From a checkpoint of a small contrastive image-text model.
Model: 32-pixel images, encoder depths [3, 6, 3], text encoder width 320, text encoder layers 6.
Training: adamw at rate 0.00099, 14900 steps.
Data: trained on procedural textures in two colours, tilted and lit, 97500 training examples, 78.2 epochs.
Rows from block 7 of the image encoder of a small contrastive image-text model, named by matrix and row number. Rows with one number belong to one channel. Each number is 500 + 50 x the weight over its row's rms, rounded and kept within 0 to 999. All counts start at 0. Numbers have three digits each.
After each channel's rows are labels from the 100 images, of 14848, where the channel reaches its highest value: "top examples" is what is common among them. Only what is clearly more common there than usual is listed. The data: procedural textures in two colours, tilted and lit.
# convs0: expand pointwise conv (encoder.blocks.7.convs.0.weight, 128x32x1x1), inputs 0-31
# convs1: depthwise 5x5 conv (encoder.blocks.7.convs.1.weight, 128x1x5x5), a 5x5 kernel
# convs2: project pointwise conv (encoder.blocks.7.convs.2.weight, 32x128x1x1, transposed), outputs 0-31

convs0.77:462543473397411477510423447481554472461483431515443535554558478471508496573422487470547589503550
convs1.77:492559566566448477443469445538553404473470498451574511506570524547472554427
convs2.77:463524455503445484534480466493442427590527527520558388454421486555597492484548547542464470471432
top examples: coarse scale

convs0.96:386461503459429479454560490525501526614522506494482473607562444529499440433529501562508533549529
convs1.96:507438570544512518477492420483490476487572536514467597374458570468505549495
convs2.96:460497487453626573443417602518494476542484447503457448545538492562418502475508529521447537546462
top examples: coarse scale

convs0.20:515499567517427415456447502484440489527420535500452403512491523494449451484424480380502463540562
convs1.20:519461464437510457471553405507493407497440532472457559410450418458539480517
convs2.20:413520476557501553522512420543520383607551430517524564500467459506542488524530556559513428503482
top examples: coarse scale

convs0.71:582571463515493478517567492439503536479458503476610504499541519562449437577405538474493575454438
convs1.71:471507435404372431491548531490522533526583573504506480529464491500491425477
convs2.71:534585534525524500514463474519469477458562467599494526506519487578577583377465512439543476425519
top examples: rays

convs0.12:561550496489452517481421441516536405572547539487422554494616499562442473445478484490528433498542
convs1.12:458436476467488469520633535519497532482416425490417577469521469512566486486
convs2.12:526567513532516458557472468502448491566548471463534470492602523352490471478576567485481508481413
top examples: coarse scale; white

convs0.90:489503508400555579468529433550550481442556506407505528483453556457417589562512525465463498465455
convs1.90:516447474455535513616497523506487419454467558483552547593459478458480404474
convs2.90:420433491453479468543573572414524569530472499445471450504574502523518435448499491512374539517534
top examples: coarse scale

convs0.91:488414412416468419446412485523489471535513456571446504586512456538428516491476516506578514554508
convs1.91:542458452578559537485398459564548511522429473458463529518513422530580467541
convs2.91:519430505524555507547493577498507416501542518511467514491452366559558384461571541472482469523475
top examples: coarse scale; black; pattern colour: black; pattern colour: blue

convs0.117:516555465467547495480574397555569509407502489501457538517582540409467551555530506457444565488456
convs1.117:500533528523531538434497453491577493473422498498487476430645555495497592503
convs2.117:480486597464410445475431562474514490561474479430593460554494522558455468488418514503508488507600
top examples: coarse scale; yellow; pattern colour: yellow

convs0.114:464502453525450471440578546515421506408562452464484488509531558566495438520537556468489639491510
convs1.114:506520470508483516525386525472499407429572507505440618515492440566476516504
convs2.114:453521434511563443560585572502467484497435558579466493512448527398505507501555521503516423555581
top examples: coarse scale; green